{
  "dataset": "made-up ball-and-stick molecule models",
  "encoder_depths": [2, 2, 6, 2],
  "learning_rate": 0.037,
  "orthogonalizer": "newton_schulz_5"
}
Rows from block 0 of the decoder of a small model that predicts nearness at each pixel, named by matrix and row number. Rows with one number belong to one channel. Each number is 128 + 32 x the weight over its row's rms, rounded and kept within 0 to 255. All counts start at 0. Numbers have three digits each.
Before each channel's rows are labels from the 100 images, of 14848, where the channel reaches its highest value: "top examples" is what is common among them; "patch colour" is the nearest of a few named colours to the mean colour under the peak. Only what is clearly more common there than usual is listed. The data: made-up ball-and-stick molecule models. In brackets: how many of the 100, against the usual share in percent.
# convs1: first pointwise conv (decoder.mid.0.convs.1.weight, 128x128x1x1), inputs 64-127
# convs3: second pointwise conv (decoder.mid.0.convs.3.weight, 128x128x1x1, transposed), outputs 64-127

top examples: branched (91 vs 54.3); space-filling (81 vs 32.8)
patch colour: grey (29 vs 8.6)
convs1.123:152108087160123099122145196134152138111098229117116184049124181062076101123070151025085128112126167149037134114134147135124119102089145126103120124144138114136102084091173103103171158132079112
convs3.123:091147170136099134125142072138097173093153104113128123085143133139151130087129138096107147148104074130152175173129106167088183124148116152158151109071130196103154139125085101150077096104102127

top examples: branched (87 vs 54.3); space-filling (85 vs 32.8)
patch colour: brown (38 vs 12.3)
convs1.96:068085096115092089096138114149115099133091071140136158124144152116117115107135128233185114152112128114175154217123122146115092083091131157098184146087146142162088118160213158083112175149088163
convs3.96:076155127155146140148114128109101136093128105147078125092121070110154134157142085117141095091114136128151155096133117175112111150110115152137084130186103107154153088092151084183089135108096097

top examples: space-filling (67 vs 32.8)
patch colour: brown (33 vs 12.3)
convs1.112:181086132105187125049139117128145118132110104182093150131133149128140170076105206126067104074140085137125162109092145097126195126099088156133077108149107166116138020127138158158167135147138160
convs3.112:069110146164108135108096179123085123108094121091136170118044096080145158126098108136107116146084151135105114097128134119148182149102052165099140132120155100106152144141116129075041085128158112

top examples: space-filling (96 vs 32.8); branched (87 vs 54.3)
patch colour: brown (31 vs 12.3); grey (28 vs 8.6)
convs1.83:154090097111120127118104148139106092077108133141095160109158129122141170077123072103106107173116116126143127208123118134118140153113104112123093137204118127131154125126085109148090119169162196
convs3.83:153183086151098103168082127105089141102088160117098065173235131106158103102109134105160154114135129076108130148109136102134178094157140121150128150160086089147102071121098088126125167101190139

top examples: branched (87 vs 54.3); balls: twelve (38 vs 10.5)
patch colour: brown (35 vs 12.3)
convs1.82:133134132128136081068097170099080056103142112055120079109129094077151091184135145161149129137113080156131161179147161138132144085095127129096107099150155105102128145113082073141142066123191086
convs3.82:142138116070164122090097088119129134144094091089110136089057184138097169146149155133168164118135137111126159179108095151086123147121120151137134142134140081102137085083103111150057107123087174

top examples: balls: twelve (32 vs 10.5)
patch colour: brown (40 vs 12.3)
convs1.114:108114146119090134115139108061104098130170132101144139099131046064163077107103134138182134078054120128110179151116124121162064108128142120140095080160120151092155141118122088114133171115185124
convs3.114:136116123138145129149151111123091110092101129082166151134174160157108160088137122077128081105116183073179157058139145107104131119203157120122101067137096097117112182170135148116128110142125095

top examples: balls: twelve (29 vs 10.5); balls: eleven (26 vs 10.1)
patch colour: brown (35 vs 12.3)
convs1.90:152114173154120114101137110141090112111083147149122095179136132204114057132058118092122188155129170131089152131162170092086191117158122147068144155137141169105113105090115136100159128138255148
convs3.90:114167109157150190152150179096167179087110169142137160103102135126184187155136121168150118135089200114099102177194068124122134125163059140152152113176120097160078127131122166158154135137147125

top examples: space-filling (93 vs 32.8); branched (92 vs 54.3)
patch colour: brown (42 vs 12.3)
convs1.102:111122123101111118105101141118089142146097122167063141081100151122162135119153161152221120116108179186107170140105145170088162092113096092087134120131107121111170090135098136106078120101085157
convs3.102:080127167140131135132113142221113157094154085065111108104078169089171133102129155120074084165091083128137118122147108168096162191126155130125124139161153193155182184111191115139183144099112153

top examples: space-filling (93 vs 32.8); branched (82 vs 54.3)
patch colour: brown (33 vs 12.3)
convs1.111:091100073122141209175141120167099103190113154146143222129156085131112160203110112152106140115139128155173141199120155090123157064121112107099183117149054137074166162149130083096109138204131152
convs3.111:124129122134133136105143153081219117143110145078107170064184132157150147142100167121153113143140129063118142106128121122145108110116089158180125067109203112088147151129122099199111089152109082

top examples: space-filling (94 vs 32.8); branched (84 vs 54.3)
patch colour: brown (31 vs 12.3)
convs1.7:130103092147179063137140117155162113117082090161142147149076172126147138054135096144155102180130096087116134108140118145112115125063134122105046108137099091143119072115087116142120169197117087
convs3.7:153178078115138126138174089082193146098108150155135145110135134102108144158155162085171121078122120110093113101153133126196103111117083112122134133116165142177135136129139107178115099157084129

top examples: space-filling (95 vs 32.8); branched (89 vs 54.3)
patch colour: brown (47 vs 12.3)
convs1.87:076155074175120162127106083152093138140092098090130108077152184081145123108081116117131177150136118176132102104110123147179160087149173143184131077118171167118155112141170097128110151134113092
convs3.87:119143123140109138143205185132184096156176135236132161140167121165137133126097149178096115151115134149150080139102153071123104144158092137170154132170160143161130123108181130089133136138146114

top examples: space-filling (96 vs 32.8)
patch colour: brown (47 vs 12.3); grey (28 vs 8.6)
convs1.126:136150091107080121106159125176170157171184120180087158090154097068160145107116152163150145060147109103091123132162120187090191115070134120117118152114177074112096159161120069134148141147120121
convs3.126:172131083101133110177086178170102132102148106134124079170199092157156114152181101094066104151126123165106120119098092132103094092153122149085148126156164095089105117172112064119135143177128200